Weights of a small image classifier: arch convnext_v2, width 384.
Rows from block 4 of a small image classifier, named by matrix and row number. Rows with one number belong to one neuron. Each number is 500 + 25 x the weight over its row's rms, rounded and kept within 0 to 999. All counts start at 0. Numbers have three digits each.
Before each neuron's rows are labels from the 100 images, of 14848, where the neuron reaches its highest value: "strongest on" is what is common among them; "place" is the part of the image that holds the peak. Only what is clearly more common there than usual is listed. The data: procedural textures in two colours, tilted and lit. In brackets: how many of the 100, against the usual share in percent.
# fc1: MLP up (model.blocks.4.mlp.fc1.weight, 768x384), inputs 0-76
# fc2: MLP down (model.blocks.4.mlp.fc2.weight, 384x768, transposed), outputs 0-76

strongest on: blue (78 vs 16.5); pattern colour: blue (77 vs 8.2); purple (75 vs 16.6); ground colour: purple (73 vs 8.5)
place: middle right (38 vs 11.1); bottom right (36 vs 11.1)
fc1.107:518486499482496481481471491476494459524551517462453499503474470498495499485491521470486504471485513536499455552481465457506518533520514487486464474556471502537483523571511521483481497513472507488509491482526551508488490503497486497
fc2.107:528554513452476475483495522484505553514524540515495526519484501539519511515479501527475483518453485480524510485520512510493497489526542549462473494502525525485489471492487497467488480498520529523493451523546499455516522499534508504

strongest on: grey (56 vs 16.6); pattern colour: grey (50 vs 8.2); pink (41 vs 16.4); ground colour: pink (41 vs 8.3)
place: top left (78 vs 11.1)
fc1.664:484498487471492476531510536472448509513485473530475503494502519485530458527501470549488512504465503513507557501571526519476453526478504498490529519482499495535513476529503467477511519488482530489471475545512475506530510517475480505
fc2.664:501484487524492498464514481491560458528501502499495486495487528439527511539544477556506513503515511519526533514498498475520513527478512491503525460534497505496447496489514548462470507517492508499434487464505498490454511528488528505

strongest on: black (47 vs 17.1); blue (40 vs 16.5); pattern colour: black (28 vs 8.4); pattern colour: green (25 vs 8.7)
place: bottom left (62 vs 11.1)
fc1.215:468536518488467465509504454488486470489523510524459474509481502508489472518461507456516487493510490477471484553503461455474498506525521488504499478451477509499529512503514531511487556475477543460498498495519534556466507498537489472
fc2.215:508527494490459489531496511486512574522509503503482516498507539544497538483461506520507499512500522483502518481545481508519506498481448535492491485485518518488514525492489463484474495483532557555483500476509473483526543482521492508

strongest on: blue (57 vs 16.5); pattern colour: blue (57 vs 8.2); teal (51 vs 16.2); ground colour: teal (51 vs 8.2)
place: bottom right (64 vs 11.1); top left (34 vs 11.1)
fc1.708:540476492458509527500500459519484473474513531489525534463492525485514511493511451536484493479548497506483473512535454495520528489563486537512504511481533504505548512511511471501514483529498554486531486500517495539488473486497513498
fc2.708:475529507473514519523508478476534533489518485467521466496476544519478516486443521503512493513506511557491506473541495521517517501536527473518476509515519498497492458462519536505512473486493531494505462469497504466483531512491497503

strongest on: teal (48 vs 16.2); pink (41 vs 16.4); red (40 vs 16.3); ground colour: red (40 vs 8.3)
place: bottom left (45 vs 11.1); top centre (40 vs 11.1)
fc1.724:500426486467478440500524460518485487479507458511492492477500465490491507474533497581513475499516505485492532531513512521469503510535528569465524497454479503485528464516494495501470537519489561518513428525507515497557506467513527463
fc2.724:477497523517486505504512500502496513504484518484486509472473482500514511519498452536515503466479502498499504526474533489465501489478501525438496487490492527488515517545525481493446524541523494525519525503467493549512500537475474508

strongest on: yellow (51 vs 16.9); red (42 vs 16.3); ground colour: red (41 vs 8.3); orange (39 vs 17.1)
place: middle right (33 vs 11.1); top left (28 vs 11.1)
fc1.330:500514477439519502495447500553460488520507469499449496458487517449484496514478507503474484501517537541495495510485500515499502523529543532496500488512517504502491460526485471483463531480474540485456480483498496557560505482498484476
fc2.330:476513543518502463493517517527490489454479541475507473509511490463512481494522500532502503491507500470458487500520489453493508488492503536490542497489484482444477509510510512495531541527530527540513508472497507503536521506484485501

strongest on: yellow (90 vs 16.9); pattern colour: yellow (88 vs 8.5); pink (51 vs 16.4); ground colour: pink (51 vs 8.3)
place: bottom centre (69 vs 11.1)
fc1.481:521515462506496532534496514528468506491510481538497503504520504520463505499481581506531503516559529499500509539483476468465498519529534507490466541499501502484486459513478491491534510485449498473507486484513467500446463534529511502
fc2.481:483489495497519505492515502513450542480483493485503514513511428494500498492496515513492511498454458512506541513484521489498481515506543513500510548506507479507524530441502459513468471485490494495495553528527513524489481500478496512

strongest on: yellow (78 vs 16.9); ground colour: yellow (73 vs 8.3); pattern colour: grey (31 vs 8.2); pattern colour: brown (26 vs 8.6)
place: bottom right (78 vs 11.1)
fc1.618:487514527474521503519474522527492496500551469440473499457489453459485525500520515471490458475508514496503482503488508503517478492515548445454511515489487481492532490490479502496496510508463496537508467523520507523538477463480548482
fc2.618:484488476541511452511481459496498486523410509507492501527493515487517480445485489518479499489505473496504527501497537485468492531480538503449519465487514486540491470489549504521511485471451482459474488532511499523442510553500488507

strongest on: teal (38 vs 16.2); green (38 vs 16.9); pattern colour: green (37 vs 8.7); ground colour: teal (33 vs 8.2)
place: bottom right (45 vs 11.1); top left (31 vs 11.1)
fc1.490:531501487486508518487505472508486490467507533489493493513488512504508485462522530501509451487510513497480504518470496453526533463469505487491452518509477496525496523515520541505479493527475525492519511501518519565518469486515466511
fc2.490:500525504521516461515512486482481526474537513497509524482514485552469551522493461503489498513537513487490535464537471471520491472452500528534529521441536519463511493516495491560510567550511541529533464548480507528474520483493533492

strongest on: blue (89 vs 16.5); pattern colour: blue (88 vs 8.2); ground colour: green (26 vs 8.2)
place: middle right (74 vs 11.1)
fc1.587:510480493463472511531469493505506490448501510493478514460478501466550465486501514522512495493483492523466456494527497459524483527477537485498438534486495539508520474511534532459508476523484516469513509491481537490510475468486546470
fc2.587:494504471493430516491467515562498418508496515516494492505505500530500490546504515525497485513532538534528526499480465508504556474534454485451480491530460496488464510506471520438517496495510486532474471482527474478488499486488528489

strongest on: yellow (92 vs 16.9); pattern colour: yellow (89 vs 8.5); green (41 vs 16.9); ground colour: green (41 vs 8.2)
place: top left (82 vs 11.1)
fc1.747:470503561495516466495469444574442521546521550507486495505480450477478540448502526484521469506561491492505499474476488543473477459538532513477480479506506520504485541483523490523474493554502520478500490525512500517436543522445534519
fc2.747:511517525538533469511512501489506511484467504515512527488500504467533493535562497454518508524487496452479524577508496515485507514475500427505498463485455493469529471519510489506530498494521507552505575497486495499471507519519466495

strongest on: teal (45 vs 16.2); pattern colour: teal (39 vs 7.9); ground colour: blue (29 vs 8.3)
place: bottom right (37 vs 11.1); top left (36 vs 11.1)
fc1.506:501548507475526468444480521521497472547590491487498466457522499498494466488506520467527458462498499512508481505521513498529501533525496491521523496513515494493500517510554492499479525510506467508488448530495540522527508530487521515
fc2.506:498481493515532492525475493516524483498500511482479492485498520529478454486474510478516486493484522518492496449482525486462487492524519523496504516495522525518541502497489500495515464495497515498524539487490516487538533544473453513

strongest on: brown (60 vs 16.8); black (50 vs 17.1); grey (47 vs 16.6); ground colour: brown (39 vs 8.2)
place: bottom left (95 vs 11.1)
fc1.392:529469480507495499525446514510486488467537485517510494486523457528468538528516513491472482495524484516492515484509529486547549504505528515485455499529481528481495529471489490473510495505491493527507499529524562508485473517521450509
fc2.392:467526542499516485474520500487498449471474491530542466503492522445500510521506501498480494498506529489502491500561452457525520482493477467506506516483498478497497495563525509487526518538514464473491498500497508538523496518509516480

strongest on: blue (47 vs 16.5); white (37 vs 16.9); purple (36 vs 16.6); ground colour: white (34 vs 8.3)
place: bottom left (52 vs 11.1); middle left (47 vs 11.1)
fc1.725:502490506501527515488469491527435524509502485507534549444516481508527474490500430505517501519497495506540481550514501499467466490513536439496523538499526538507469508475477464526513476535496514498501501541486527495541495459505525552
fc2.725:496469497500515504493494476495468446496510506499511430473517512537428525483468526473492492521508504480498452421516498494541501497504451545497516505509515554508494497541512526526497513481482466479506479483501493503475526471518484533

strongest on: brown (57 vs 16.8); pattern colour: brown (35 vs 8.6); ground colour: red (31 vs 8.3); ground colour: black (29 vs 8.7)
place: bottom centre (49 vs 11.1); top left (32 vs 11.1)
fc1.714:472467487497519481524517514487477467545517511474500499490524456494499486509482505506491517473480514523536532504549525486537497529434504509476493528517486478512513523498509526489452495462517526504493480531517576459482497488507526494
fc2.714:459535509537508486504488461484496458508498480515492458527455543522477470485479512519511451516505527480476492479473466499513532482495483490469474523470486508490525475535487494485531493538544508496509545517477486492508509494475544488

strongest on: blue (100 vs 16.5); pattern colour: blue (94 vs 8.2); teal (41 vs 16.2); ground colour: teal (41 vs 8.2)
place: top right (79 vs 11.1)
fc1.571:519501519513545497503512502486511508471517502491457462508494476493487487507496473492514489473510486492473499497527496457464499505510505495444515538458476471487507497486530470499494524503470506533501477492495521495495512504463448491
fc2.571:492498486450460527478496521571516427480510506501464515497503475504526497515541524480488482483495499582533513504533496529519509494509503482519518482507469494512466519516504515491529466494484474509462516480483484481499487497503523496

strongest on: grey (79 vs 16.6); pattern colour: grey (79 vs 8.2); yellow (63 vs 16.9); ground colour: yellow (62 vs 8.3)
place: middle left (56 vs 11.1); bottom left (38 vs 11.1)
fc1.335:479520513500489517490488507491494525493535521501454465532456517453482524494499505494500511518538461531493504496536522506439515508535516501431515488485495511503534521477500478519482577499468508557488478490522456513493534551491507545
fc2.335:486474512481504493488515509491541480501459518537486470506482506460531481496546462509535525497485468517534515493507506478519546510491516515472504462565488477507451504485524500490514463483492481509449488475537488498484491544494517512

strongest on: yellow (88 vs 16.9); ground colour: yellow (85 vs 8.3); pattern colour: grey (29 vs 8.2)
place: bottom right (87 vs 11.1)
fc1.279:512526534495484532475471502530480540513525537499455496530439471459494487502508514495496490519518479482487483522467464502518520497530521478486507498446498519489534472484483464447503498540471499500475483499507495515520508459487522513
fc2.279:503488513540520464471494435502494429494470493518485481511507520488495494455522516514515525490479472441463546489489488505463500502505485470483510499507487531515496492524466500474539501486444430460476505499516559497471488485514468532

strongest on: blue (71 vs 16.5); pattern colour: blue (69 vs 8.2); purple (43 vs 16.6); ground colour: grey (34 vs 8.4)
place: top left (75 vs 11.1)
fc1.195:445463523491517509495502523486511446478550469502495484456479483502504500514456437488447521483513451509456516508482496497458463483509506491485508509497513503527505493500461489492549503497500511472504491536508490523523496505519505510
fc2.195:485504494512467513482507487509474508500533506504482531510543463546503530509484526514473473536448504524509534505471491510479519479500541490502562501479488514484505504515500507520530475519477545518504490517483482515481501463542559508

strongest on: black (48 vs 17.1); orange (41 vs 17.1); pattern colour: orange (37 vs 8.8); grey (36 vs 16.6)
place: bottom right (51 vs 11.1); bottom left (29 vs 11.1)
fc1.333:518535527456505495481484515474478474537544450462478541460490504472496481508519497518490481484522502505478513505542528480508494502499500491493480541482519461530495494514488497482486549475459502499469459505510499506505548499470518484
fc2.333:488468486507509495505465480458521518486461563468476482491469542459498529537494483542526498450456512531450503489492550494517503529452519497513502480512519499513488497483563504508456514501487494509523521530492548504528518547545456503

strongest on: grey (65 vs 16.6); brown (63 vs 16.8); ground colour: brown (62 vs 8.2); pattern colour: grey (58 vs 8.2)
place: top left (60 vs 11.1)
fc1.418:471503534490539538453484508519501478550502478492519478503518499488476484494469489504503488508463481506467471493488504503515497525460475533478482560501501521532518498529541500501484497503488487508508490481536511473482537534491513482
fc2.418:488500540502524488468525483454548463520521514510507495485512522446493515438516500496533494513521518493529505480540477455505492504500530486535550526524525468495483495493519540501498456482473541486485464477497505544512500494511510511

strongest on: teal (98 vs 16.2); pattern colour: teal (96 vs 7.9); orange (37 vs 17.1); ground colour: orange (37 vs 8.3)
place: top centre (96 vs 11.1)
fc1.297:501540513447490522511534468529518519524574482513487512500498474527517509465508528498494488531503521485523499506468532490469507497514493524460480509458493483490503542521475492496515504486525474505495493519509481474474507454505498529
fc2.297:497483494495547513512488486510479463487478498498487511479464520480498473490521473523524504505493471493448483540460531487470509499472499484502500493524473501509510480511498492478465507486508487501532594490479499523467503527483442514

strongest on: grey (66 vs 16.6); white (54 vs 16.9); ground colour: grey (34 vs 8.4); ground colour: white (33 vs 8.3)
place: top right (53 vs 11.1); top left (45 vs 11.1)
fc1.180:498508510478534481462526508508442480532558511530516512520503508465550502478515488521521452507513510522520541553534537515525497495506523487539503510487496515511485494506522471528461482500501531516486485540538505503512484498506477529
fc2.180:504518469482475486512473481510534474523531519547522498515502489473533518487500501495496522500514448470513508488511535533531481527506499466518549503516481502516485501481518500495497472477462517478478500483529501489496485534526466550

strongest on: teal (85 vs 16.2); pattern colour: teal (82 vs 7.9); pink (39 vs 16.4); ground colour: pink (34 vs 8.3)
place: bottom left (100 vs 11.1)
fc1.585:510453501512463501520508524502498540499542518494536484483528538443488567531499535482491515453477467520502542550511543531471463498532520512525493504504456488463487487502492486526495505489495513487492496494516536516510504527473501510
fc2.585:542514479537494483515492485527479470487440515511523481497518500484529477503503515508459528491494478548517472491495504484503507490474520466477474496490557502574486520490482520529487501471464452463454507465506472446466484501492445481

strongest on: yellow (97 vs 16.9); pattern colour: yellow (97 vs 8.5); green (39 vs 16.9); ground colour: green (39 vs 8.2)
place: centre (34 vs 11.1); middle left (27 vs 11.1)
fc1.421:518510567492491504545485461539433436453491524467478490477436490513467481487498492506503488507499517507499530523499470507502484473550539546450510506483491479548475474476506518541532569544467552476553485475486510500437520499502523486
fc2.421:489547489478522507518482488481501507493532538474497485532492527479481540489504477514518500470478494452478523528491486518472553510476479488459471521471504480518512496470502487495517485468504510488547535499511504478496476467497483493

strongest on: teal (71 vs 16.2); ground colour: teal (70 vs 8.2); blue (69 vs 16.5); pattern colour: blue (68 vs 8.2)
place: bottom right (50 vs 11.1); top left (28 vs 11.1)
fc1.130:528497507471519522505522448532499461496535486519492484498521496484471478516486490526530514468486532493485513503488490523490472531508493513524501504529497497519506532502559551454524503538493505509499482495494539518466510528437494523
fc2.130:494521488483507487488484474503462469546510505489472473520526476542454495528467495498484501474511498527509541483489494507458536446517474485464491552496499480518486491492462487484491516470457490502492494501498461461473473484450519460

strongest on: yellow (36 vs 16.9); ground colour: yellow (36 vs 8.3); pattern colour: blue (29 vs 8.2); pattern colour: purple (25 vs 8.1)
place: bottom right (55 vs 11.1); top centre (39 vs 11.1)
fc1.386:438458520490534477532499517519500483450526485464513527445522500496516448492471458505481513505555456520514495544489508453476481527497517498490488510501460482518497487533479472455506500470486492478499488521508473499511464482501542490
fc2.386:484496492533522483490500482496449519512481513491455536473536469536463502472487515529445441506460427486510561476466492548477488476504543512512542541464472505514529518501479509529480501498456492507509502550510519503498496491533520482